config.toml
arch = "transformer_decoder"
train_examples = 195000
activation = "gelu"
inner_norm = false
residual_init = "none"
lr = 0.0019
shampoo_beta = 0.99
eps = 1e-08
max_precond_dim = 512
one_sided = false
batch_size = 128
epochs = 17.3
lr_schedule = "cosine"
adamw_weight_decay_other_params = 0.01
Rows from block 2 of a small autoregressive pixel model, named by matrix and row number. Rows with one number belong to one neuron. Each number is 500 + 25 x the weight over its row's rms, rounded and kept within 0 to 999. All counts start at 0. Numbers have three digits each.
After each neuron's rows are labels from the 100 images, of 14976, where the neuron reaches its highest value: "responds to" is what is common among them. Only what is clearly more common there than usual is listed. The data: rosettes with rotational symmetry. In brackets: how many of the 100.
# fc1: MLP up (model.blocks.2.mlp.fc1.weight, 1024x256), inputs 128-255
# fc2: MLP down (model.blocks.2.mlp.fc2.weight, 256x1024, transposed), outputs 128-255

fc1.102:517488473503509530480483490520511536478486505505479507511506499469522448445455489525545510466515486524490519528513501487508501480504484521497490486528535529455493464499498480507528478532469516456534512538505530490525454468528494503461482454510497513457514498512542477495454506509492489504552505466528530484495469478533527515528480551514479493507471475499505516502491491482491452512474
fc2.102:463490517480519444513563516522501455542517518504536527501493483514499531543508497500481499518491532530526479475493496489500499518476493496496496473492516454557504525461512519528450506508487496562467457475456472489467523502466492511490474521492495473531522495490471531523538501488461524474471477545485451514498538494451476520502508476486496514479520538523550504496491513510531541482506
responds to: off centre (100); seven-fold (31)

fc1.208:474502484494527511490491452443491538504469508543502500482526487486458478488438428516521503489543468497484534473549520460511468519499539495513550522488478498524510481495511506569534526509498524544484492489491505505495534506470502523486501525488471515523484541489518484502501528472484471494499505526544485524490527483512504509465476472528533485516524474503531499567511505518529482508509
fc2.208:539519521489522497516515453486520480482543521520479517458507487516484501492487473540518536497488485456451492452484525470507493510496480494503524500495484526569534479541494489536492521497483498497514486526501507496527492513481490527506520488560505524492469519517504505464527518486481453514515497507506542504498496498477534517496441536528538510548496486452524478530471496510485472498488
responds to: pinwheel (77); six-fold (44); five-fold (34)

fc1.397:507560507490510505512502524495467499540485517488532545497491497483454491479512535486512463465500550493503521509475489531522499512510490478488505518528504533503469517509507487468513471518519517509485502485460495521482491460430519537471513517543491516492476524524464539516493526487483484524484547499497480496473512506573542505496458506475517484544476548517492490512525512505606466507515
fc2.397:522503465477524510465486520524516499465554533491482501504488513524509513488524519497521477543469502458509493524529513503482550478492534472493527500507529525482540504464509454520517520494500489510510488482525517502509521521528505497540486479513523516525509521478526522480503466512529493486501457475516529480527433528433473467509514504491467486421559478492480535471496508488460515473513
responds to: vivid (36); ten-fold (35)

fc1.234:532467513493490465499551539486483467504485484476518511480515522500526492504535525494487503522461542558494489468521536523522477477471445494520492485486537467574513486518478503483514498495479541529518538491470505535516478454502500460529515485468461536502515478514481486486542488481509481476502523493537523485484468507495528440492510482511500514454496494554497468476464480531518501512479
fc2.234:485524474515500496478421508505478539505499516532481540509466472493520527502462531510513493460528499391527519523518484486491513492529523501492538515497503513451499536463494486523518492503513470497489472458532514452493490551522504490485464551543537465475522486505501494517513533541527532486477532468505454483476477494518447499528493502495496450521473500460484513544461512518488459475481
responds to: nine-fold (48); ten-fold (36)

fc1.301:491502519527457490537486489505478510547492549514452522493451528475519474524493503480521503502517471481557479520522477491483512506534502509492495522488504476504511504464483543524555536536494460525517499505539512503492479555499525478495465525488496498443515500460526525510533487533520501511476505546505495507510510471500501495495522529479541493538506525489519532493476524472509524524517
fc2.301:486504450513468473486477524501468482489468530473514504494455475502505513479503543537532503511503466523535504487514484482507492565532501500506510512498478464467442490499504538508527510501436463526490510466496502496464512504481561544512446524500478515512525476531533479525464479512520476538480495508484494512505494480516498528488504487465506476513518517466487505527501501490506470532511
responds to: nine-fold (93)

fc1.170:515477482514515539501482486531525527458494497483458520487522477510522535534491505486569489483521459533484498516548502493498500517479491479500504478491494469465558518529522488456461524521470495551515489502519493522513481476507461468497492534521492504472473514504513464507522505501509467472447514504484518491558518499469491477475501504485517505551488513521499516448514525478468520532560
fc2.170:513491493518528543476477496539527506496506476489462514532533504517478487500502499490538502498522485521472503511512528511471516537475527480487476523505498504476528545544491461503513509540510511538471491459477514493485561520510490455484539546508495523477471485535501532483517486470489469497429528498523513477516512506504493454489501511489514459517510510474535512442484493488514527479560
responds to: dark (41); six-fold (34)

fc1.462:470480510465476512521522484519511523464521485509478488470537473481541508478478482524497485520511502527519459486505511488540478497537518498471493518507452506494467546512488546522528506521483505488508511485515479543496485517461480536463476464513444506515503505546479469462494480520472479513478514504489481541524512446518491525487535489517549459478500498489473476513507485476507496525496
fc2.462:525534491544527465458477513488495459514479506510491508552447540530468496523503528508506488502505466471491528489506501490455509522470499509506519510502520488509546488476497487491482482495541444486485500507485537464502522498548507498524512531475507505498500519438513518498505498489532467468511494506501499494490492531489505474495477509474441521520492503506534501483521520476502492463486
responds to: nine-fold (71)

fc1.84:504525485455540488499527472508508504469486463501484519522475458532509489486540494503513516527492530537476520495536464523507537466487512460482502484537536499541526498492457475496500483518470505513526475511506507504522496518501493506511451510495501535491451484517496499545511556504526501522480520522523475512487492476510480521493441480467551502484471498462512497454493505526518465524517
fc2.84:487537471550521504463543497490463504457517483490528526512476501514515503474533530477485502497486492475512452495532516500532509460498511488496495519472493482526539471479520517487485510491481503492491520484505491531489493502492449489512553479525560542487491467467495503537501469466485502468526480499479495524512451467493511525529519457557464487485544529496472481503457486518497513472505
responds to: seven-fold (35)

fc1.501:489493487501492522493510520504478529492480469457478477526497504498532514492545489471559544529459540493522547522493496475508478549506509503506533506480477496481563530549497584521510533533499524532507451512530489515496487498493513550514503472488469479510453493481505480528511541527469531458528485509485532511483498479438529525498491506478492511497521491531479512482506502523496513518504
fc2.501:520511483495456571505528536468495529505513488503491498470529464532549546473492501460588512494492486499497463503514468542520474464482504511479517525491495513506533540519464522511535498524501518511510500459512501470505463498496471504476504541504512466485482512459509481545501511504454548464511507487522510539505471486503499462525504542486496501527529506507458505493480449507496484498499
responds to: four-fold (69); eight-fold (31)

fc1.218:513514474492492476464523532451509509514488536539499500467506479491493482476489529478454532526501532502506495533530484481527473518471484499522464550509502478490503497544490481493510489528517506504542481543513461526508479483501529499467517488525519533540470562501529509557491482526486495509519518480520495525501511504498520538494528471541502461523524514591520505474503510523523523492533
fc2.218:493504466503477501474531533474489480527500511489517556478507487546478519491481508500473529555498509483479494535535488510502479495470515468511526547459532535506497505504490521545501497533514491545490498514516465505518476495474504518481512514523493535494463517496454521545520469493493523515533459493531470532510484464499478570505498480552499506501553514490531469510501517552493526469531
responds to: seven-fold (100); pinwheel (80)

fc1.434:503475494522481523507480510549482486499499517493488451514473489506502534490514539496553502496513539489512506483510497480486526509484519504545513496491519546466477483494516487487496512524490525487491470511525478555483525481511554498527468466516532478468551516517553496497510500505518453530485467519518509559487494518503499517487505529497492516464497518493480492507473458542525503491479
fc2.434:509505507537525528498515495466528514531482508514536482487519488480516520487536543532461518498515477483510528489470488491487465461509520509459504511487448505475471553480487480477527460487530464485512479485494462455484511504503490464526509551471517543531451504492453484476531474473481507538535470472532532474491445528486477459532481487495523471493527490470514553500489500520473481462521
responds to: pinwheel (84); five-fold (32)

fc1.191:462509561518538485498526461495540460515494477499484486487507538531478487500555501502479492493499544468480521508529508507491516467514465518515506434491494474543516457538488467483476502497499501472493520481476505514487474495453515466472419485519500486507549467495473515503496526457529486497520529474468526519502494537462504515496514512546508546499491456525482490515503511504567498512549
fc2.191:482543514491491470507445564479503479500496505491532490474518501510486526491507457518484481519517509461510461523492494473517497483513461462537526531494489490454482501469522468543494514510515503473474515460509486500490500509531496476490490496473535556510516484502483520541517484468500501495535501476502476505480498512509454518483531489501472446437534586520516518511540498540472477471495
responds to: seven-fold (86)

fc1.736:489501550507496476505554501491509499461495480505501519496486503492517526482508493523518517505497493482502497503552518523536546475502543505493530501479513465506477472541494468505514464493518480514492464516509471508472501478444533500496564519455523530490550510514552533478474532459550512562492482541512493478486490521497541474515513511518516515490519492532525517472494507535500502505534
fc2.736:529503467504522503501501478489472487473468516489541519485496523492507502450554478464484549496481463487515504481474496484472537459523523513513490479497469458478537507520527515470536471463524556546510494533502508525495537525521501539477470487461497524491529520523519525504513546517544480526489495497435513515498487497513516483530495507489525502500508527476493511467491487473475496500493
responds to: five-fold (76)

fc1.621:485520480518513497496538531508537532432503520518455501506506485525476497531466498489511511500536468516485505531513505529504505522529504486464532519527494486493516502513520492512465488505523493561519533494472499511560457496491479514482491563483520505449476511467504476476501493556501501490501489507504515486548543479475499541462514548520487502512476491485494493449498546558491453512486
fc2.621:500524485485495461508516526524505476497476494476504491504512515524472502517499521539554486498470458538458496510497518520508518464483481464517443512531517459502480481542547467525503477455484512535553534507536489451532497495545504471512504534488477506495550494496504558507498486484498482479487527484523465531500478459497547529477489527504520487527493495496478456490495505459513485522515
responds to: dark (45)

fc1.269:529485510476506472506531514497530458528483433496529493528498507462487538485523465517464527481459528522507505498576520500514451461477479503517499504506460457546522475522524514445485473433490484498476535528489503475524519518513472531481498471490461551511494502492495557477480518497505444494468530499503436486436526478480491502500501496487523467518501487487503492481462501493471486553452
fc2.269:511510508507482500484451496515485510483501539500478538475534466518498461511477524488545467514522488481501520507459455444491542533531525511514491483480548548442509505485462497545497516566517513490539455501484499525448471457512557463527517509502528462480512500537519451499516514495483523506486457498499542479535503535529489501494529484487480514465479530497512537555535488501537524456556
responds to: six-fold (46)

fc1.589:480496546497520474476512457525455510496503502506491506478500484520500503523509439517491483501487469494511494484537530511498532524488470527498546517518497484470531492532503500507505498459456502509536500470517492492482502544499527524481519516513506511479514523527518516506520488526525461523489526488503467544533476490455515511495527480502521516480507486524557520540560499483554484492492
fc2.589:490523523526532490503497503544474510483520510509509480503520456496538509509512478499503481507508493504526467461445505469469495481519484536509507531512502480479505499532510469492503500520478493503471526480530498515496570500526512492507512504474511502464516531492473509465493505509493485484531437491469484538447458476546506531548480496507480472467564501493505534468511537471509512459520
responds to: mirrored (83); nine-fold (62)

fc1.23:521528464486463485479506485509534477500524511493509495509536468467458544513482497540517531509531470528487500496512528483439434510528459501505496515519488499502487476519492450481541516496510537515540486489537484496539501508529500487487459477504519440479483519518494514481517477515537519501518495485500497504544474472526500559497519532521481480458521504511499513516474527517535498485484
fc2.23:498467529475542488524506490490445517513472504519448473492462522541519436494508484493484475491458474474513496472477457509549548491477510506506506502485527520499492499511477540486490467514483478490487464516463512501447526489487484525485525541524461529571506497481480488512452549472473475507492518511488505488480537511462499467500468455470511521484475505488534537476573493483468509495531
responds to: grey (96)

fc1.704:490496468489490548488529514532499511449482525497534546539492515508495504507519454517522511523498536455451515529481515500463486533513518522522523567516528487546530505534492560504492535461475496522483509538531477543473495471524480531490501501519510537494481501505464504501500488517519509474456496522536522495494514515499489539486491500497518474487501486520489455538496506499499577523504
fc2.704:469528476527484510498521489529524482458467495470537495521447519547507518468542488466459511486478518456492487536472527541483489503543495527537551493536503485543512514503507524511518468490488532535513498501534487494493559488491495517464473485452488465504529519487490572485487518480493521559495482566511484550531504498471456500469515479478509497453506484463476492492468479550498522494513
responds to: six-fold (82); pinwheel (79)

fc1.62:516481486473529504472519464520491516507499514510441481489484478481492522513515521504543540492488508517469535499490459484505523504513559512499503491521523465525456526461456479511523514510495528499520468502472533493492494502496491491428512548517477482521533553513477489522494510471460492550519504511497492462513490455471513498469492518443495518491482539505544547514500521495509505501532
fc2.62:508435506519445523479510492527508480505487476536514509521471525493530499482472506520459534520500506534522540498491535558513473457446499477503511531522520485540515515480536536537460468468436483522518462517523491511472474552493483519494454483529484545496537477541494527493473491501510509477493523514495470521499543498531512492483525490491513483500501484527460466491508497460542473459486
responds to: off centre (100); ten-fold (31)

fc1.11:520479526479515474560487497452485501538508461486516529514508516504524550528543500439586490516482541516517508522492483509508522502542469461507504518443518501509512495510471519521518526486535503508504503495543475489483501503503512488526522506498493502505517512499493527506509514518470518451470494509494496483463521525500472509496528503502467508529512520523555520538571524523468512517514
fc2.11:542532503492507472518529521522461452533505470490529543509520501521502497530494471476533530517504498479490491518531508561515486542502502498515491544483491484498483543488441522529507529533514452473457515439564491468488511488460519468481518516511492458483575516497499495493537508476508494487477504512469494466498476534507485457501512522501487465464485483523550538522505493525504497503469
responds to: ten-fold (64)

fc1.152:482522496484465498498492484505491476522499462488495465455493487481468517541523517494530496465493496532489459474515479542452540518492542485512492562473500521483510509531511531514483483467526507546505515519513490516463471478536444494478497544483496491438543503460466501499506480460495449502488493463514506530517488557502509493460480550485471424477478500523511498491517527551502506519489
fc2.152:520474468525543493490522508516503507492503533513497520533515502518520467427518481516463508492507491490517533514497510498525465482481473501500484448515508479523477518469465446473490477505453482466489488458489506485524529521474576492492472499526503520542492491553522494532524461533503506509498504548500475485495498470500495470532532474498543561515513510488494529525488490502480484509520
responds to: dark (52); ten-fold (31)

fc1.665:522512499492505498477505495528485482493482505540508483528476507491503503482455505523529499529493518495514506490529482452509531515536458510505496536514470518451484471460473523511538462498516490503482468483519510496515506507483480503490491516483483487468462511540483490468498553472513502517475508500532481473445521496486518516468473522450491498489490536519561489522452528436503576487464
fc2.665:483475482489510493533460514475473512508523511468490521522546517502489515485516466490493465506518491507504536542464514512466472475494514490492504478513490474523501510543497460499490518479485469511482563477486465526474515511502494490536496511540501519546536541518518473552498482539481479503506487523511493532540513499534509426516502482505498512456503476475456519516507480496485461512537
responds to: grey (60); ten-fold (30)

fc1.76:479530471526516513512521478529450510503463480507494482501493519515491503548491543450502485490478540524477490513499486466486502457513499489506494508518460489503479488537497443535510477476468513478515503485496484509488513490488466526490446522483458462492499503465511497463497494521499488518506478519476488506466505451498531507455496500488519438504519476515524501523485526475518545500457
fc2.76:510478524490492477515523488525508465490492480504503518518483483491528512479533529472534526505525509451483488489495487519492517526472494500439493465481485521469509490510495488466443527525500493460455503506528484516485476521507500501509506509427508502497488479507481496544472480488544496509454512510497525467540456527472473562519494538484513574481528477538480503536521551513510487462516
responds to: grey (35); four-fold (31)

fc1.628:437439521431537512483547478463510507506493520474515499522455498498475501545525467512471464495501538526508497473537504473492496534516499487492534503499475496556502487478505505548506521536462463515535515499543478517478521513454503490517449478482506523505473480479468529475522512502477465469535528502515506511503504476471452550459507494505535454499513477529564500531496483524528503487509
fc2.628:467536487485480476515463494463478475548475519451488513516533485525480494516476484502457519475488516486497519520546507503499441512550502518457517513482534510544516528498484540503532583540549511477497538476529499491483480522486481540501507517497504526529510503531476487498524489459473487488533535505509506515482472502481516549482495528538502487493461555487535529503516550548553486485495
responds to: nine-fold (99); pinwheel (85)

fc1.177:485501515491531519536513523556495542504504528521484527506554502504492470532502538477565491494499521512506541480541511550519479508511543506478477461510538481546465485488475483546496542510502467440505500511513499479493456500493520461502479494524536503489543521495520518477492508483540515490494541465493536487486501533459559497509511518495505538559518475522533503485457536521515521496537
fc2.177:497485525520478513494494490490500513500508515513505509478495512510501506483511526486517482510474474515505484499538552554516509545513489509519506479481545453521484467474475515530486499520494495445502513446522491549509525510488527482455442473478526486540521516456525491484502517490518498541487512489503500512501454528506467489522453507476502503558520489452523525488453463508491521511491
responds to: nine-fold (52)

fc1.88:520514502474487496541483506526495532530469519520523492484498504473502511523496549509519446471498506516511492496528480519528462507514509513538492498500528504475511496496462514462483512512490510521480471467489517475497501486535510515488518521519490457485539531525522475475463499550527507482492528479509507535478517497528566513501485511513493508491510496530499499505500537506505483508488
fc2.88:507545472484496496518496521492541442469497506439531517484511497518507504467482487513466497441518522480531529510495489527491490512505479491513496498491495473504522542496522524501526473477532511523501493560508475495480486514500486441524545494481518501461503524514470505487498551465519504505509517520499512524473534484520527528498524517546530508450472512419498494501470519500492526505475
responds to: eight-fold (30)

fc1.351:423552546534503483472504486513512504508470517543498454520514507477498514511463524553511503481526510501530494515506487494520458477512500529489504512491509494506477484522486527489509442482490488535552486473508491487504504521496527485465469529564460509484513521499531533455512489518502488526486497521488528508535494544514538470524533548523501480523511492508521502423528482498552512477495
fc2.351:495512501538491537475538490482486552494495478524500438504498520489532495517515522524507486554488514501520495512507505492521506442516507468481534462502489508480449481489487517431510446488518525542512502459519496489469542497499500509498475537477502492459519506456469474494462486505535513484526498526464504462505484499479486461506496491513507478504475495529527535515506523488521498519512
responds to: mirrored (86); nine-fold (48); dark (33)

fc1.751:515499475519545527500533477505507485496495518545493492492505527510503524532509529475520476483510513509526491495515512543530529472490526490483495481521522480570504477488529453537533504504499499486547475532518521484519504508490506506490510499540565506487546517465517533471479511474554475519511554486502490497531494549498522475503527499501536556487553515487497485502460439557518499531496
fc2.751:525487460503532499475497521499481548523480479466521493441514496507512481498497499505502494479492501502545545518485482542539501493513510522502502513508489469504486560482497531509546470524524510466485529503511500470502472500478532523491479489490484491519558561466519475518500544479534499516509534470515513528497516533532499480502522526516525496529498454495467572519473481537476449535457
responds to: seven-fold (89)

fc1.608:511507488491542468527478505488482543519538459489500485507501457524504508464537559476491511497521544555503560527510494484493483510524490489510511527490496489494487496541483489474500482457522503480489490530530462459494505481532500450473510459508561531501502514504502507558479495490481481508528544506506502501509504502482507509496530503543541506507495518535506481504521514506525472522552
fc2.608:517545461501501484520468505494516480529503543486501485494551465502482487481497495510472503521468509482491500513505504512522519459511520453514486495507547485492473507475522441507460489484530466522502493514490516505489538480517493489510526491482512547485512485553497523555485478531478501481538536488511462506484516476482522552486504507503491513464517525498477483495529496552536477527534
responds to: ten-fold (47); seven-fold (42)

fc1.161:457523536511505491510478505477484511481459512477485475480547491519469526495515518500493486466506455498499491516460475483486537491469495499518543491497542492477522490533515498482456440493485467506499504486497521538510494473465480484459540493499494513517504527501493515553513483519488483531465512521532490508449496463518525514525496531528464499493478502500474521526428485513490508496528
fc2.161:512483486485472495491520502518518512531481494544479495542471511454503483506483457469501514534489530503478517482557491500468435517517477517503475518499525495531494514463477507533538529488527529497515497546484483484502485496532522513508496512503528494452483512480510476439529500477529518482536520512466540468560562555488466515453494502478542515500525515491554489486568521491547495523473
responds to: dark (47)

fc1.69:490467493530514491485476495509495479478532529515489533509496550519467472519512461472532503519502494562524464528526534548485521509497527509509510501506499521511449510538484521506480427474551511480496504523489529476508493538513504476521509519486480533482528522481566509524490499543541519506486516474511449503502544551531501467512521510491503514494520509509529511513494493488542516519542
fc2.69:499489490534522500517430501519485494522503504522494513478521521497485519486524510513495506496539491506500497511521517530469478550470508540516497500492472465511493515503435498455495475527516512475476462471498479499482483521503478441510521513476464536450531458516482498528472506523521518501477508447543499483507478512517471492532497508482472498533517484514496532506512518478527530517489
responds to: six-fold (95)

fc1.695:514485475514512510481519489488441452514479474505500546492474490475468517493492531527495510496561522481517512491496514483531492516527518486517505521471502443481495533524490516498491462520508490506464515519518517532506519525498546452484468485495514530482481529512540531509508496536505500535534502457490522493477516434461479510519492470449525500518507497536476538509481487498486486508519
fc2.695:491499516490515511508493504490535555505506518496472443536501494527526483534541462458506497511433491515493512512501508502510513512468476517486518494515482566518508472499523485492506525478487522523507486490488505492499473472492460537499534478510466489510482482490508482485479495486505508463491482517488505486535498552517508500500517515538471484439471498458509481501514542488549507494487
responds to: eight-fold (31)

fc1.288:516503506476517491498552501522507489499469538483507474503527488486472523471505493470522491495451532548498533493515521490451472496478488548515453522507484526517540513514490479513507460523481463515469492454498534519501518526514451526548482525492490446488522527463497524553527542455510510499489511510551472492491478512491526496509463520482517426485450466495480517548507530534541531496523
fc2.288:507506485511474508529463491486469507521536465511496498527511508509481461488496497500497502489525479472518437504490511499551498531531499509456539479476513505492488485501510495483520555486492549508513483544500488500500478485512550501479521479523490552492486473512512468472474424531485486464499499524478525503534528496538483501492547513491489570525521548500553520446522491479455488503465
responds to: mirrored (92); nine-fold (33)

fc1.687:456503505522517526503516478523460485492533492456540478505536533513523482499522482522489508548511491502542522568546520509527498490491508501465463533491453508506493481490492515535511488508465483490525519484470510488491497480488508447457500478513501499483511465486496487514497509516503452500533500509525503480453512469488482537486440532512469521492549523489501519509466501461494532496492
fc2.687:499512492517462478459520485512514481493522537474542519485514474511503518510484513494484529504506483463482494521503478496564531478470518501472501471467500478493467513491543477528472468508512518521473529482522543454511452509517508496515461490524491503488481544507486499487471482505491501507509541534519531505467500503512518508482447488471506523457491506497440533485493488533527553502578
responds to: vivid (80)

fc1.638:479512524479468495503505497529491466461482521494517477483525491540492478511513483502540460516506462504477521493498469472555522534518526528532484491526497535503522529521464492526485509517537511502514474481493518475499498493495537453502469520474537484497511513534506469499490512507498547514527491481506554508492497477516494520487484478504556491475479498508533544498521501526503492486517
fc2.638:512467483514485531509505512503501491528512505468504522519485484493501540491516485486468515502475532510495501482517499534476481455514512501447542460499507461536517521487528525505454482482441474485503489523441523536497467539515475520562539513519467508515504457450465546507495515506548488506474493512482504513510545517490524437524517496508498508477538505515502496541489545459521513482463
responds to: off centre (100)

fc1.521:506484446495489456500495483516516505544492469505498510519496496539464504514532536533547471518508509503513487476527505532463521517508494486475473484541540517535499495528464476538506478543513471502473540498488495528515500523493488510503489509507517543497470498469538495475498528516453526506521480522523546520442523506522513524453493534545514464519470534500490514518486468473463507480493
fc2.521:484536557464492492420549465486516482515449506493490459513493472454501499476514447480499514517490488513482524520493517475537479529443530525520511466517456507514509494512540511485512490489469463498534480527486502505469500452528463445523544494490523491486515523500508464551497480487461487514511518477450487510484529486535458465473505480504504520495509501503500499493526487535518472486482
responds to: dark (46)

fc1.504:489500515465471497468490482534457541514527482487519466481502480495476517472505505484494499494462504493504466513484503487514495522474506479468510491489489514482488529499500499517481452546467541492514547496465533473488498482548507455467520478490540483468466453500486501548506459469514504532460470463499470505493491473470505527481541503466515501515514479564531507490499434472509471502548
fc2.504:497478472516537478497502467477537423492447519512445505496499506509509493534480471493544503495518489512501516487531493525490493511521484516525512509503521496538518452487520492500512528488516464518502456484552483490512478487444508531546484511505474515515532536521535513468483516470505497490537529536513509489509510507583487451512452517510477497463463498465478520528497536515472495519463
responds to: mirrored (81); six-fold (33)

fc1.505:543495477462486517470502484494554523509478475494484434535488507528478474458523463502490512518523485495495475468509497526488569526489523518521482540500510488494476510531493500508492507497502528499486554501460531489469530499453498514503473478472499501460533482476533485518516543501497475517488547538526484512528558499522468468475470515516532466482510519515508497471541513532471484507477
fc2.505:511503479492498481504458550475539476483520524473477492500473514521504433459512510505512494522511457465563504481512527555466482495483498541485507529499482503526517470486515494503484492512484500513484484522488486471479480538460527482483494513489513500526489529481481434566485470472495506508528518474496481514499504520506462489490534498568478510488486515500462517459519473484435461515507
responds to: dark (35)

fc1.389:523506495494505559503535515506496513519490488470541519545463502476537474517534454499507478489500494537505553479496518472509505496468476499498545489543503453497501513515469492495485553495506487502508522512517463475456461537498541499508491534500455516483506493495501545509513529501486525497523497514496501513517505500483510486514507493505490484508547492454543499502534486522526479455519
fc2.389:497491501491491451498455520526548451482493500524455481467572518524466515484486549507510509521516527450483455495509472550496462530532520486460498522463496523535514465474515498498548455488525500466496527491483505511523494500503483516509515496467546498518475499495499480482521473497490503479509494488516495484463460500503484500486491516513510493508492500529471498531435521472501528535477
responds to: vivid (67)

fc1.627:507513493480495500532503493527496536530516517546477505524504508495515476477486494489508510504517480489508486549496500525478495484505510493503494500522493503436482500494540484476516533539533509525511459480533510497529457505510444494494494508535550520471547457464546473517537522505488550550504501504463478475521509436543554502534488542512549515507525526461484518500516533460515494537469
fc2.627:487473496520493510478490502493477473460488528444521500473471486538494549520505460534468509492539516551474483510526507533483515558495507511509533573488501490545452488508502489473484455503484498476495506485516505482485512489510487462505489490507564476561514538543490543463463490485551469506461479466569522501456492510538460492495534482471490469495476494496481499500474485530498472502511
responds to: nine-fold (72)

fc1.382:508494482508537491479529514473464479505440482494480491564531503504511496456492447517517468464500495509506498520509510513483528492502517512502502534530468489459514480509485467483499510472481540517486501506479525511525517513508511487484475514475518463476515520491516501545491504499523490514501504556543499486499522489523503488504440556507528433540482481494531488507492492518497530510507
fc2.382:498495512510471523513481487490515504489554524480508514492512460504478487492520536454517477514506501484564508483480522507513494526504526505468485437471511544560502495486524494503504552483476460467488499480508489520482470507503502489520498467523492520528522476536497493519547467482460521480485484496472528507504497505514487492507552476519519577492511502481497487502523487495494483490476
responds to: mirrored (76); nine-fold (42)

fc1.197:544496528517430549489497472478491542502506418494573508542510467497489521487508510508519507476489483511487475475499516496496535519529456489524503450473475518504478471528496501493523481500488564517497512464495527512503484470493478492453519496543531498511496522509488445494539521488499498489517509506483488484461513486531462481480517482485545485517505514461483497493483436451500539507522
fc2.197:476493477488563429507480510525489467488473536513429520468496520505508486481495458479482509481498465513524520501475459500507440496499521454494457516515497483487554529471504516499498489497498443504486522537511472475482494524512479517497489505493475511486499493485495512526487484497496519538502508515508501521507529475520514536505504510509498521445513507522497547484516579533505449474482
responds to: four-fold (63)

fc1.698:465525536465512477518480485522483498522480511515486487520507446498473501503483533478511529510435530492466484503527474497511509492465518511548474473544511477559477446487509494480508510503496516486469521495514521490486474480533511486454504514534506469493492511477499491516509531473475469507506523511534506533484525486502494505513469489496505490464481494487487481461463552527516461493486
fc2.698:523466485550500513464538476459501523467477499504497476495498557515522511488505467507495474496485459554536521512476496471477512511509473526477507528430509524430544522498467525499452477492500482520530500490506492529468554512491460519532481490517502535495488508514524510480521519485499475524485452502480505480511476511501494521477550524476488491517528510533519550566549480485483534489546
responds to: vivid (38); five-fold (37)

fc1.252:509494509477498477469482505526537482514512489475494500523488482469509527494495501493508486521506497491535520484539513485534499438519536504546534512506488488499509497588516534523468488493499506488508498457530499466477510501513510458445531469506499490492474459491460504517516513515487507488470505490493486486539465509494527499491531502473524490495480489480522488504501555473437483513467
fc2.252:493509481513523523502529478492483500488446495511515503467499499515511494519502501497490519490471493540496504542442498527499521554487480495459472477486503507508489494476493485487526499500491501518502517546458499508502460489511468521530440504528511505513557557510548497479477472490482489505568524505497513497445516494502486512509467510496472536499499517516483519474525460523544541495571
responds to: vivid (75)

fc1.546:463507506461556485532489510512529507489492556455518485549506542499499496526523532497521495544553452497500486500488512520510498526489476485520555499487484491504510531519542523476495515478517509470515513507516447508491495460471532500543475504529520491482508457441561487510501491491517517499472501537479498496510493533512496523450522502458476501543550551474536467529516506477483522516462
fc2.546:537531471530496493481498521464486480528512483492511523522510524518521468502489522481464539505435522445486503471536522552489495463505488515497515533549532482523473510479528476503517487480483508481484508508493507483496532520517480492498488523505514538544507478535510568519519461535477514477518479511568520502529451519509490470533476508530522523532535513490471500504500512486501457533536
responds to: mirrored (80); three-fold (75)

fc1.97:491504504472483481478527508556511496468526495527497560531528516514477471529480468453499491497475496517506513500526514495477498451507449533537483456517530494523507502489496488553510496480498482501511514481456531517505473540502494479470506511537475526491423494508495521495497481465502508541486499488523536526478523513529512506441539475508456496476508506514451480513522580459513495548534
fc2.97:548510468532497527510469477484500524484512513469498486462471512498513534477515503514535479501474496493499495531488527520479502511515479503497542499479476494491508522494461544471496503542496504477521497436482495500507564480522522505539519503463529492493537476512495435464506519533469497486522490484507485454493493511485519450522476538535479528538531538464496528470535469494517529520524
responds to: mirrored (88); six-fold (58)